A small segmentation model, trained from scratch.
Model: arch mlp_mixer, activation gelu.
Training: muon at rate 0.024, 6200 steps, batches of 384.
Data: trained on patchworks of several textures, 72500 training examples, 32.8 epochs.
Rows from block 7 of a small segmentation model, named by matrix and row number. Rows with one number within an expert belong to one neuron, the router's apart. Each number is 200 + 40 x the weight over its row's rms, rounded and kept within 0 to 999. All counts start at 0. After the name is the row's rms in percent of the matrix's.
Before each expert's rows are labels from the 100 images, of 14848, where the router gives the expert most weight on average: "peak on" is the class under the peak; "strongest on" is what is common among them. Only what is clearly more common there than usual is listed. The data: patchworks of several textures.
# router: router (model.blocks.7.mlp.router.weight, 8x192, trained with AdamW), inputs 0-95
# up: expert up (model.blocks.7.mlp.up, 8x384x192), inputs 0-95
# down: expert down (model.blocks.7.mlp.down, 8x192x384, transposed), outputs 0-95

# expert 0
peak on: plain
strongest on: patches: two; studded; spotted; plain
router.0,102,215,243,219,217,214,255,177,162,198,212,200,249,212,243,143,225,155,215,107,191,171,170,237,161,212,258,208,249,243,126,196,188,230,214,202,240,156,229,242,190,179,136,187,235,183,221,208,222,239,188,197,172,227,148,198,273,262,257,221,195,146,199,223,225,127,194,277,115,212,243,208,200,191,146,162,247,152,228,214,250,216,218,192,266,199,247,195,189,228,191,173,220,277,146,246,173
up.0,092,200,200,143,229,200,125,200,200,176,200,200,235,209,149,225,200,200,200,174,200,291,272,200,200,200,200,172,269,200,200,170,200,145,219,166,200,200,184,200,200,246,224,200,200,231,200,200,200,200,214,178,200,97,200,177,114,118,200,200,183,200,200,208,240,200,233,256,224,220,78,200,200,200,170,181,200,200,145,221,224,200,200,200,200,301,200,200,200,348,168,200,152,145,253,200,200
down.0,101,157,74,261,200,200,200,196,221,200,230,200,183,200,200,51,200,247,221,202,200,200,141,200,200,200,200,200,84,157,224,66,200,200,200,200,167,200,231,200,200,182,200,200,224,200,200,200,200,154,191,194,200,144,200,181,200,200,200,137,197,272,200,200,200,200,256,181,200,200,268,312,223,200,200,200,200,236,191,149,200,200,111,233,219,204,165,162,200,131,200,242,217,278,200,200,200
up.1,110,200,145,154,200,200,291,270,220,200,200,116,188,262,200,200,200,200,123,200,200,191,296,200,200,200,200,183,200,133,257,200,108,199,151,200,239,200,200,100,202,200,200,200,221,213,200,217,78,178,200,148,200,172,236,200,200,140,200,200,240,200,132,214,200,200,200,172,146,200,200,200,250,254,200,200,233,147,200,155,200,300,90,288,267,200,204,134,242,163,200,224,261,200,200,200,200
down.1,105,245,185,261,200,200,200,200,126,200,316,200,257,106,200,200,200,232,230,200,167,200,210,230,200,183,200,200,200,207,54,200,294,116,200,206,200,200,200,281,200,241,198,200,200,253,215,200,290,209,200,200,162,177,194,200,200,243,140,272,189,186,200,280,200,217,200,261,200,180,200,206,200,200,200,200,190,200,223,200,111,200,245,156,151,271,231,209,200,231,200,200,221,200,200,200,200
up.2,118,200,186,200,200,151,234,237,262,200,200,160,200,132,142,200,164,200,200,200,226,183,200,200,116,225,200,200,200,292,200,164,200,143,200,206,264,200,200,154,222,177,204,200,200,200,200,100,174,200,220,158,172,308,159,200,181,200,200,200,200,200,200,200,200,284,159,106,200,164,172,200,200,245,310,265,200,181,200,210,224,200,328,198,200,200,200,200,145,200,200,84,291,95,200,154,200
down.2,131,212,200,170,224,200,213,159,200,107,200,200,124,199,295,130,200,200,200,200,200,200,200,197,252,159,280,200,232,259,200,211,200,200,155,161,68,200,200,200,139,184,200,214,200,200,200,194,151,246,200,263,139,205,319,129,200,200,217,200,200,200,200,200,200,145,200,200,123,286,200,175,144,159,200,200,287,191,227,225,200,250,117,174,249,254,262,237,200,157,231,200,285,245,200,228,174

# expert 5
peak on: looped; zigzag
strongest on: looped; crosshatched; zigzag; woven
router.5,101,202,270,211,225,179,184,222,196,194,239,223,143,204,206,230,178,238,254,131,278,216,240,215,196,196,257,216,151,219,234,262,194,173,235,260,210,264,240,284,146,192,161,274,143,216,174,186,251,158,231,266,249,144,130,169,283,203,138,263,258,174,252,245,216,202,226,84,204,236,238,228,210,160,134,245,172,200,221,206,205,239,59,223,208,229,192,253,209,253,209,179,177,235,262,230,247
up.0,118,200,200,122,254,200,279,200,158,200,200,154,200,182,200,200,217,200,200,200,168,200,200,302,200,200,200,200,200,173,79,138,260,200,122,236,220,141,200,200,129,200,295,162,200,266,144,137,230,200,200,200,200,200,147,122,248,183,200,200,200,147,200,200,200,200,200,200,169,200,190,200,200,200,230,200,188,198,157,200,200,200,203,200,200,242,266,111,188,158,239,265,221,62,203,218,151
down.0,100,265,171,213,154,195,185,200,233,200,200,200,200,269,176,173,200,200,200,340,200,169,200,200,143,173,249,107,254,200,182,245,200,151,200,200,227,130,251,200,162,258,90,200,249,200,244,200,200,200,186,242,200,219,164,311,200,213,200,147,147,200,209,216,227,183,200,266,200,175,200,200,200,200,111,126,298,200,200,155,200,194,200,200,247,205,200,287,212,200,242,209,174,197,200,212,200
up.1,086,200,200,200,200,200,200,229,200,200,200,200,200,200,201,85,200,134,200,200,200,200,245,218,200,200,200,200,242,203,200,200,200,200,200,200,319,226,200,193,200,247,208,200,310,200,200,200,200,91,279,200,196,200,200,200,200,200,200,200,164,178,154,200,200,200,248,200,200,200,200,204,200,142,200,200,200,200,124,200,153,200,200,200,138,200,200,145,295,200,164,200,177,200,262,185,155
down.1,089,200,200,200,200,200,173,298,184,200,200,102,155,200,169,200,200,245,200,244,338,200,200,200,92,200,200,185,126,208,200,200,200,200,200,201,200,200,200,200,200,200,200,144,171,200,200,190,187,203,188,215,182,200,221,200,200,187,211,200,120,248,200,200,200,200,151,200,284,129,200,200,221,200,220,200,87,200,152,204,200,200,200,200,214,234,200,200,218,200,200,200,311,136,214,162,200
up.2,091,200,186,122,200,148,265,200,200,200,186,200,200,200,194,200,200,200,232,200,200,215,200,251,123,173,184,200,200,200,200,200,98,200,200,209,200,200,200,94,200,200,200,205,219,257,200,200,104,200,200,200,200,227,200,278,200,165,255,91,192,194,282,172,184,200,200,200,200,151,303,200,200,311,181,200,145,202,200,106,200,200,200,200,361,138,200,200,189,200,176,155,230,277,200,225,200
down.2,088,200,225,200,156,200,200,205,200,274,200,200,183,200,200,135,70,172,169,200,263,200,200,200,200,104,207,200,179,115,327,200,220,183,200,200,200,140,200,278,200,203,200,193,106,200,200,200,165,200,189,200,266,229,200,187,159,280,200,200,270,261,200,200,200,66,207,200,142,180,237,200,216,200,200,194,252,200,200,200,255,224,208,236,200,200,132,200,200,200,273,237,200,237,202,114,156

# expert 7
peak on: diamond
strongest on: diamond; patches: two; centre pattern: diamond; checkered
router.7,095,166,172,255,216,254,201,240,194,202,220,196,166,167,229,228,232,228,221,213,260,210,222,264,60,196,172,189,131,273,196,203,217,253,190,220,220,231,250,198,248,227,214,214,280,184,210,128,100,270,167,211,177,302,236,225,235,211,246,187,188,156,179,229,139,204,209,246,185,219,268,165,117,221,180,209,153,216,229,192,206,192,204,242,257,163,212,176,265,236,167,122,165,284,167,147,119
up.0,098,200,200,139,134,200,211,274,200,193,206,200,239,158,200,200,200,200,200,189,200,200,209,186,222,200,200,200,213,200,124,233,200,200,200,205,223,200,200,254,303,157,200,176,200,292,135,200,200,144,200,200,200,188,229,259,236,200,200,96,200,200,202,209,200,200,200,186,200,197,198,200,169,200,256,200,252,204,269,200,200,214,173,200,207,200,200,200,200,85,200,200,252,200,66,271,200
down.0,106,249,148,218,200,200,200,200,200,319,200,200,200,200,200,200,183,187,233,129,100,203,242,145,200,200,200,237,200,200,200,202,225,289,118,200,200,200,236,126,161,200,276,254,200,200,222,200,148,200,200,139,63,200,164,282,200,200,184,186,200,200,206,200,259,200,200,200,200,205,216,262,225,200,172,200,246,200,106,207,230,177,200,157,286,200,200,246,209,200,227,181,200,200,161,200,200
up.1,097,243,200,200,200,141,203,200,255,296,200,200,200,61,248,200,144,200,223,162,278,200,193,200,157,218,271,137,200,200,200,200,200,175,207,200,200,205,248,200,200,200,200,322,200,214,200,118,312,225,197,241,200,200,158,200,153,242,200,200,200,235,276,223,173,200,228,180,236,200,207,200,200,165,200,230,152,200,200,200,207,199,200,223,200,196,200,200,200,248,200,243,200,142,193,289,186
down.1,104,200,210,200,283,200,283,200,200,200,107,200,200,200,200,211,200,200,200,76,200,288,170,200,200,200,200,200,200,76,189,185,200,200,213,218,231,250,172,200,200,200,200,108,143,216,240,200,200,200,200,204,139,200,152,185,200,200,132,200,210,173,211,200,200,200,231,98,150,200,245,197,298,257,200,84,173,154,222,200,246,200,200,200,203,227,157,185,200,200,184,200,168,217,295,200,200
up.2,104,231,289,224,200,155,277,200,200,200,307,200,200,181,237,294,248,200,200,196,211,200,200,203,261,217,200,200,200,200,200,200,224,145,290,102,200,155,200,135,200,200,212,200,129,200,55,200,200,200,175,200,229,182,108,282,200,200,200,274,200,200,298,200,200,200,200,200,200,200,200,230,226,187,213,200,200,200,193,157,200,149,353,200,143,246,200,200,216,209,200,200,200,147,249,186,200
down.2,108,200,281,100,200,95,80,231,194,200,148,120,159,200,200,200,221,134,200,200,192,200,255,120,278,172,145,249,229,180,216,200,200,200,153,200,159,176,200,200,200,200,172,186,200,140,200,178,283,200,85,250,200,200,156,200,200,200,200,200,200,258,200,200,134,173,200,270,200,127,220,196,221,200,198,110,200,153,202,269,200,148,200,200,200,170,123,208,228,200,172,200,200,200,193,214,200

# expert 4
peak on: furry; wood
strongest on: wood; furry; patches: two; centre pattern: furry
router.4,103,226,198,141,195,165,229,237,200,198,255,175,219,210,232,168,196,238,190,203,130,146,187,215,226,127,158,237,218,146,185,178,262,185,236,177,242,177,171,193,240,164,127,208,172,180,230,124,216,167,181,102,227,151,197,221,220,216,278,209,161,239,186,223,203,167,194,147,206,244,205,173,251,272,208,170,218,192,218,177,227,151,223,277,182,190,191,221,152,265,248,176,130,72,225,232,187
up.0,030,200,200,200,200,200,200,200,200,154,86,200,85,200,200,200,200,200,272,200,200,264,200,299,200,200,73,226,200,187,225,321,161,200,200,110,200,200,200,200,263,176,200,243,160,200,200,242,276,200,200,200,200,281,200,200,200,200,200,200,200,200,200,263,301,195,200,200,200,200,200,153,200,200,200,116,200,261,200,289,200,174,84,200,200,200,200,181,200,200,241,157,197,193,200,200,200
down.0,034,181,200,202,200,106,171,200,200,263,200,200,200,200,200,200,200,200,200,200,108,200,193,229,200,200,254,200,200,200,200,127,200,200,112,197,200,204,200,73,200,92,223,200,200,200,230,200,200,200,200,200,200,200,200,200,200,200,175,200,180,200,200,200,132,200,200,200,200,200,200,273,200,81,176,200,261,322,200,114,200,200,200,200,200,200,88,200,200,206,200,70,200,200,200,155,232
up.1,084,228,200,221,107,141,279,200,200,263,283,283,200,200,200,232,200,200,200,200,200,200,200,237,200,247,200,200,200,200,288,240,200,104,175,171,215,160,160,200,221,200,177,151,200,200,200,251,200,200,200,200,200,126,200,166,201,200,281,200,200,248,277,145,231,269,250,128,272,115,221,200,200,181,172,200,200,200,200,200,200,200,253,200,243,200,101,200,200,193,200,205,200,227,200,200,200
down.1,099,250,200,200,276,200,97,200,261,200,200,256,342,141,200,200,249,230,198,247,210,243,200,165,200,202,200,266,200,200,200,179,89,200,200,170,200,209,200,200,200,200,200,200,200,200,200,241,200,214,200,223,200,200,166,200,214,200,167,200,203,200,200,260,169,200,260,200,235,200,200,200,200,187,227,218,200,219,200,176,200,200,243,200,125,157,200,205,144,274,200,200,242,200,148,142,200
up.2,061,200,200,200,200,326,281,200,215,200,200,200,157,200,211,200,200,200,286,253,200,235,200,200,200,200,200,115,200,200,188,162,253,164,200,128,200,200,200,200,167,181,200,186,135,200,200,200,200,200,200,200,237,126,200,200,200,200,200,200,150,239,200,200,200,200,200,14,200,200,200,200,252,200,220,200,200,200,200,200,222,200,200,167,158,200,200,132,200,252,200,200,244,200,200,200,200
down.2,074,245,200,200,265,200,227,200,200,200,200,247,200,200,421,200,200,252,200,154,200,200,200,200,146,269,200,200,200,200,200,200,200,200,200,200,178,337,200,200,200,200,204,200,138,200,200,210,275,273,200,282,200,200,200,200,200,183,200,200,200,278,80,200,226,200,200,324,200,200,200,200,200,200,200,200,200,138,200,200,186,176,200,200,200,181,195,258,233,200,243,200,200,253,157,200,200